{
  "mask_ratio": 0.6,
  "encoder_patch_size": [8, 16],
  "beta2": 0.99
}
Rows from block 2 of the encoder of a small masked spectrogram model, named by matrix and row number. Rows with one number within an expert belong to one neuron, the router's apart. Each number is 128 + 24 x the weight over its row's rms, rounded and kept within 0 to 255. All counts start at 0. Numbers have three digits each.
Before each expert's rows are labels from the 100 clips, of 14848, where the router gives the expert most weight on average: "top examples" is what is common among them. Only what is clearly more common there than usual is listed. The data: synthesised imitations of 52 everyday sounds, one a clip.
# router: router (encoder.blocks.2.mlp.router.weight, 16x192, trained with AdamW), inputs 96-143
# up: expert up (encoder.blocks.2.mlp.up, 16x192x192), inputs 96-143
# down: expert down (encoder.blocks.2.mlp.down, 16x192x192, transposed), outputs 96-143

# expert 0
top examples: reverberation; text has "room"; text has "reverberant"
router.0:125162117087180134116124137134139178122156121103108136072160061158119156162129114115126102114119145120075103133121119096154142126090096111134118
up.0:143125112103104125113123115097148168142153109163119153135130129124142110121170061134132160132135120169147112108165128146152116151149091104142077
down.0:148125171118163108141103132131116115180147136107157126106144118092162130144163104160157123124173142154160138152120157110155113126113144142127104
up.1:153096090108134101095116113113056104122124141103149138124130117134186175107163129161100107143164109160145116126098147117128141135104169146126163
down.1:145126158190150106129155126145138144096135130111157146129122143119116118149089093138084118123108178081127134095142134127125160105150074151147113
up.2:118142080172156122174098115088179119132191101158130148121128112148147138128147124120143125116129112111176104171129115116117112085107102074158148
down.2:084141123153133126143122153131143172136156136142076122110158168158121122116152146126164143135117122124142090169135125099136082123125114137124135
up.3:148151101109104115126138101130136150140142138167118143102154134099127120112129131123127129123126125108153123083081156117125099136103107098097114
down.3:088144126131134119126094159140136166057101145152130129124127114136104135108150131138084142158103163150138130120150141142134136126093114130119124
up.4:137116134168150069122156091118088166106152105153117114116162146127095095122077139132133148102116112075165130137130090089138091122092126115092122
down.4:158109110187096104088159177151164125091150126103195180093130099132105101124104085136138084145137151146115131144121128135147134138124149119159161
up.5:117123141134103131125124151122127141169125127165170190136153123135143134149123094103108121057115134108103131136096159150100183152099154118137100
down.5:137124090125140095150105095114141098127166101104110164132098108097146173098153155175122153153159152103133134101118092109150093130093101162169130
up.6:108125121139107125151104113113128148107102154155147123112120155135136108104101103139143134137140069138157100121145133114159153120122120124078150
down.6:147093155138127132097157114149115090158130154120134141145161116175139131073138146142131121088163128145121164097096118102130174166122167138160130
up.7:162147112118116123105136114082163147091117142137099089058085117138110121084145126184140085153169133128147115163131121139144130123160122088136081
down.7:135099141090109152133136141122107170107138088124106098145101107131083141137087093112096117127126160112101172160161141139130156132114140113108192
up.8:147154152116142090111117166104102152137173102169111157081138118141130184086155120144097138141122183100142119140107155111110100141137140137110100
down.8:089153120149086106130142083134172142112114108112126095168175106131126107117131119136121138135088096172099151151157113156139133148121109113140117
up.9:174128104113077132086109119122109109115147110152127105162138148159155133095138116150089136106115154141123104126168151089133143114168119144129174
down.9:144137111144152132177118123158170113121204131130161143108121105165080094109122122127143113158136099121149138170135086144146102146099077095120114
up.10:145144100152101134145156135116100169117143136100151148117140143156110079099123130145125154161117156095130092134129145108147145128159091110098095
down.10:127143140158147151116101139181125087149106158137071139151105136153133144153098123160158144159163106118106135092148143127111114072118120143147160
up.11:134112112138104154137146110128119107147117125144066090114138141136134153144121146072108114146130151145091124144096138081127148141134119176157126
down.11:151131159117137110080082148159138145159150134105137148132140116102125149115178167178136102096115100112161155121138129167158106127107140146138116
up.12:107120138123130095109137136127119126171164091132109151127120115148095116122117145165120134123130123148116173142137101107128142100102082123113135
down.12:155115128136160160121123164122127129087075098140090133093128148169097137147144131123125121069135089140162110141115106184128104150151115145115155
up.13:114132090170139145149123104139145149139113154126130107122146193140142143119115121103123133148086092112104136147105112098108119154108129134143121
down.13:127113163116106109143160121121085101106120112146145117167122069103140119160140182131143102104169127100129117123166119174160092076109137099122149

# expert 13
top examples: rumble; household
router.13:116108133072108152144118089168175133130106074112101094152116127121159085124099093124132151137124151110105135128125124105152151161144105141115108
up.0:103102102116148151145155140109134146112085160143143157104117153149162135118114164144150051124152153115102156109142151124147095176106151099123103
down.0:161130165193089129117141142143100148106149135103112107115079075144087144123129125126110103149163102123153088103105111141095136121139105120118163
up.1:118147141118089084166120079145147106124101103133086159125118137129153093153141139112162082150104170116107119104135179112143137143150124156128117
down.1:108163140170158147137111135098118142111149149093162187119100154121137103075137143151142128140138096136143088148113178155120130134120128096116118
up.2:165152121130103133166130083118099112173147128126093135131080132136149120094159132131128119153108138099112114154084143184118115101138126103137155
down.2:097130115165137120095092088081172132094133143167139181126176089114131127160099149138154139145158121165152115103157128091136139159118113146142080
up.3:103142157186143145098150097122095090152105139153139110120090130090082118121130139122123105124118075131159134125148133163119135121164115119164138
down.3:094113143131161118156138112128140092147090117124170121154134132107122163104114149066090134138105103138134095122170104113125072155144126098087141
up.4:174142141095124139085120139153105124126117151134153107103155146123140152157124154136132097130143105140133159115103130147113063159089122156131126
down.4:107156154129173087112178141114139140151118094146149093173116140109178099145162097122120130113095128113141109153160128095179130101152167135145103
up.5:144135112146111127129143080127108134153147129134113148114103136124169145116137126096134120123117132153154127120157184093112152103140146123129138
down.5:110122099120160145161131150127104125153128119090073130123151115123118125141131148154178132179158116107145127129125130101133105121104089142106174
up.6:152094092166135142164114114160106108164150159141123137135127114104102168100136137099141129118133168139172143109112167111121108090105133083103085
down.6:115133091117158134135106171173119126159112129134180118151144116136069092156135130100145124137094152131133092144071125143157178108112109143125133
up.7:114151162151118138134105108128122137084126123144142125083121099118145134139130119111134129119110086125147120141126128154113149103062103110100106
down.7:098135159084150161178116130130131108145122135085110120116160161124159165114114142114139164142181080126155169145133116141095129102137155109113105
up.8:099172114135116152139089148124160131126134138120153143142154141153181099123092108156133142117174110112162106137090133113140119088113128095136121
down.8:126117149113136110139096133132106110131141137159131115138163126112116149116133167131155160143108095146116125105107085134079166111129144123121149
up.9:122131127165135122160145116117135087154121100134173093089136146145099156094127177134141128149122154111104141085142128114156158135121156090105109
down.9:099152131162114112136095135127092124144128174126149097135131080097117148158168106115146120147111158154184164163094107081075140132110150147102126
up.10:152102143129151092111140104146152101102142127084157106144095112121115170104143175118162136119130176184117126146080139140123161075125101152101124
down.10:125148142103121112132087152132093107145088167166104149155161157136143134140118091146099128114110115084135116123126114129167117151145107170189110
up.11:169128118079124122169144159157120155123121150102122133129114111139132152124154085112081158164123144141114104134126137093133113145139128128131141
down.11:104108105157158064070134152103101102095153109145095139139109146125131140110143131130161104091162143167092117097152164145152123137136148176137114
up.12:128148138129112123133108155109173152116115150106126096099116133117134138153146141143109145116156159125121159125120134131116140124170094078124159
down.12:103153120162121159126092099159117107131152121161119196139112152120132089118113113108111108172160121188117142109146118124122155118117131147167113
up.13:178109125148133154124101127097168145122087152151161115124138138135129169122130140087100096094123105126107113106137129158144096121128124160096147
down.13:125153155111172112146146097140101104146158130104133147118105090128113106095107109166127141119137129116090158107100132128105095137122132126133114

# expert 5
top examples: fly buzzing; car horn
router.5:091162095132149121102087149085090141126142130109124150131138123127147170124170158123082135131111162104120137094145133138118129082124129121119108
up.0:113127176190163138123128114157146105117154092122106149123127169123123158143110144142099134063077157073138123163169182139093114072124111144143102
down.0:135114111117155153184124146129089094137144062127128138134115158168092118122118095110106111109163177177128105115130118092148140179154152113129146
up.1:137132145158138133145142106114131129139138109101121103161123153103171129149133152169111151122113132105129103150078150114093175097139124118150079
down.1:134112130122101100150112172142110161104144143160149097128136106154118151111170086083117116129142147092127128119137129129140115118117118110126176
up.2:143082119149070097161133132101183136112125104124099144121145122173104136106120165111173121127154121170113121168143136129108116148104105138133110
down.2:137170106162184141141109162106084125150118159148088124118098126145153109112127137107108105135122115088116115102148104150149132141133111121108154
up.3:169133092162166126123114110097143152120145112117079066151118125165175149125147104132110137141137139143139142106109182156142134169153115173098165
down.3:164136078128136109074177127090131128126105113144099154127150117111127117147145119125118082168127151112160101100094159076118087152102160151136116
up.4:134120136114155135139135102111095117097104135125148064148112127114124158134141147174141097137112116145143128138115136125134123153135083147116105
down.4:146161078114133142083127130082121126130095075168134173093120141126123142142163085093127135148189133161123106073141122106135147156122131097081135
up.5:140122088113131142089110158105151149168148127111136116097166148126137101125122160125100113061098119116130129111098139126148154151111110085154101
down.5:126139122155118149153127145139136123132157084098152150116096141150090167112124140135093094128086143122118135105113130131116133130097120154176130
up.6:133165117158090152167170113126128136141156141138140186129139134137122154093121114145154135112154133135154155156092125105132117146110153130134096
down.6:161079168149170128128138122196096133133188122148173129110115130105161135128121143097145116110119116123125139140136082126120103119117107102143140
up.7:105137126175137125122110136107138100121134123143112138173124151114111218130166132154122131116190153152148140123155116142104139120119115109154086
down.7:161132139115109128159119176139132142133109097109160106121128128150108103133098141131152102081126123176119135136118158153119122113100154133142143
up.8:130097145109163140154131132143115142141118135105129089129112155137103136116127123129113152098139154107161098145099125114116111134124116101120132
down.8:132104165154124158101156144150160123134138112130110160095120132118145148097114133078176120154088096106111125125170133136090089129128129130128141
up.9:131124154100117138124147161120130158167103144143130113121152088102129134153143085114126137131094137117165164162149103111149132102111138126095124
down.9:150116113126161107144106116164122076118165095101170139129111161112150121089124129100149148133141118109134128118109104107130114142151105092133106
up.10:050089125129156159161134166118147139118116129126139101119164110118112150152158134144137142113158135094180104120121130171098129136109113103116145
down.10:130139149168109120150148098182120112139149143121163125154112103095167124133096143136124098116123126129145115133145109120116109138092143118132157
up.11:109118159129127077142115086097112131094138145169087119119099088140115117149123118153165145148136186167108099123128093168133126138097119125145133
down.11:126171103106145134133122149146141110151165118143155136151133157109100127134115139106118110079135122116119123123092131092132140145128124170136134
up.12:143160116160133113118154199110115153153128111116111082114103146139112150136161127152157123180109118156129161124116106107165112165141123121124130
down.12:112125156127115116135127158118162101127134122076088129132085115165152151149111137172099149128112137099115121130107128048124145140118119130159138
up.13:140107094126120105142117113154133142140146138148141113096125121123124130093129117144135148171094109142087128131113155080118111105085063109086135
down.13:156135140163113161122164152126134093135157088104147171148150118135127120138101148158088136125128176088150113136136100134118099170202152182178159

# expert 1
top examples: signals; siren
router.1:093158174174148140165135093170129158115176178133148113147113144145132128132146130134102108144113137114130139165117139136132106124085152122077146
up.0:124126204157091147131099142134153171115128138166157158114111143115129136131143107106136149114120146153148079092145095109117114099145131096097091
down.0:154147104142133143132122123106140082175177116123103119106118085106115152109123147148100133156145164135120155159129143144120116151129109132155123
up.1:173134143093129163147139142170130099112145178116106124132162143102116135114127134119165117136157116150104086153125136128127165100178105157152121
down.1:106134103140144117100137181110104149139118137104123065099094126146141133112126104149113142103140137119159107117128178095144138124137141139103092
up.2:146081149169180106106115080105109142166148081164145109117096096088109124126191101178111119139172135171124104123074090141134131102144149124135090
down.2:134120138123146130136122160111142081103097137127130129091148099121137128111101162103135149131127118114145136107127129159131109085175115162116118
up.3:104091126165142143122144138118134146121165138182134106128122136119128149135108129169071141096119154118121108141108161105146149056131141127090106
down.3:137151159084117120132126101172127152128122184083140153127147088162123109110157136125159128161120122152099131145194113140087127135175116085149103
up.4:115099095093119125140139113119129091168093146086158159136161136139157111141132143138134103132133107155119092157116157129140143128136153185126088
down.4:151164104141140099160129141117125131115136145140119094082116162157126172113105071120158123089079152142140127143104127113150118156140144136141103
up.5:072152162135090160122124127131093142139106107158151117120105130162139121173104139120109134098141117128148130115133170103087106136157130170135112
down.5:107087159131148091114115160130144137109146127123167138140111134129139123126146159142116127146148095100136156148123136147149156119097079111109144
up.6:118138150094102139113126115100071107132132135174157112122136100112099125136123125138121144130134110161095086147114118123151098088112159124109139
down.6:136140137141149146122123143116172164139147098130138097121112140093061171080109151132177127125102128144163128100129134151098102100160142179163101
up.7:096117133118166144145137104098096135163104130159144127110082105168139125092136139186144083103145120156099134123109127108127110152135092157110126
down.7:146134092125125151145077126135104128117093116145100161117149117146111121096096175119084062121116136156113100161159124150120135150147092117185104
up.8:150092128098128132143127172142089081180161118113113115164176118089161148142166144081139096085098104119134138130130137140127107115154120116098093
down.8:173131085090105152147109142163131140117096131107151128073158101112108140113105115152133145146126136156164114111141091106146150129179120147159159
up.9:114146125123121137119140125122136087107128159133113148139154147149113179081133102094143113130170150106146138119110087131154133123074107132185162
down.9:167123119131106092124109100142106115157107118096122120096135098115105123130125123177144177130150105141129107123160113142114097151135110114141120
up.10:117150165127120103173121101108132124138175132178157107162071157112102120113135132133123129138167136164108113109116127108098112110117109125148124
down.10:133180160125119142147151157119084118140145150132124165135116136137127139126145168134168134140129139150125141145126181121092078125141071104148096
up.11:117102174161123147095132126135118124107164133115113104151104173114138103166109089123107095134098102115113144130124141106116160145125088113127101
down.11:100098114132154136169148172157108132107139137120125155097139099121091086113162142150116176167125163133115079123106106167168070108142130139090130
up.12:110126090144131118120177104166150115115119090113128150126124130138165122155129107153152107100135096128159122124132129097090084143142096096102075
down.12:067127127174090118117093149114143119108140121146105090135107132117093118137121133137142152153155079130161156147118121163138141142098148115126158
up.13:133109100163133115130129116131108112106139119134091156143073119141134158161142077115095132156133117138076112083121122093116134153114136085124164
down.13:078113119149128123149186107128126122160125125101143140130147143129148136129162124102137189158145168161144129151096141167144113166094139154113140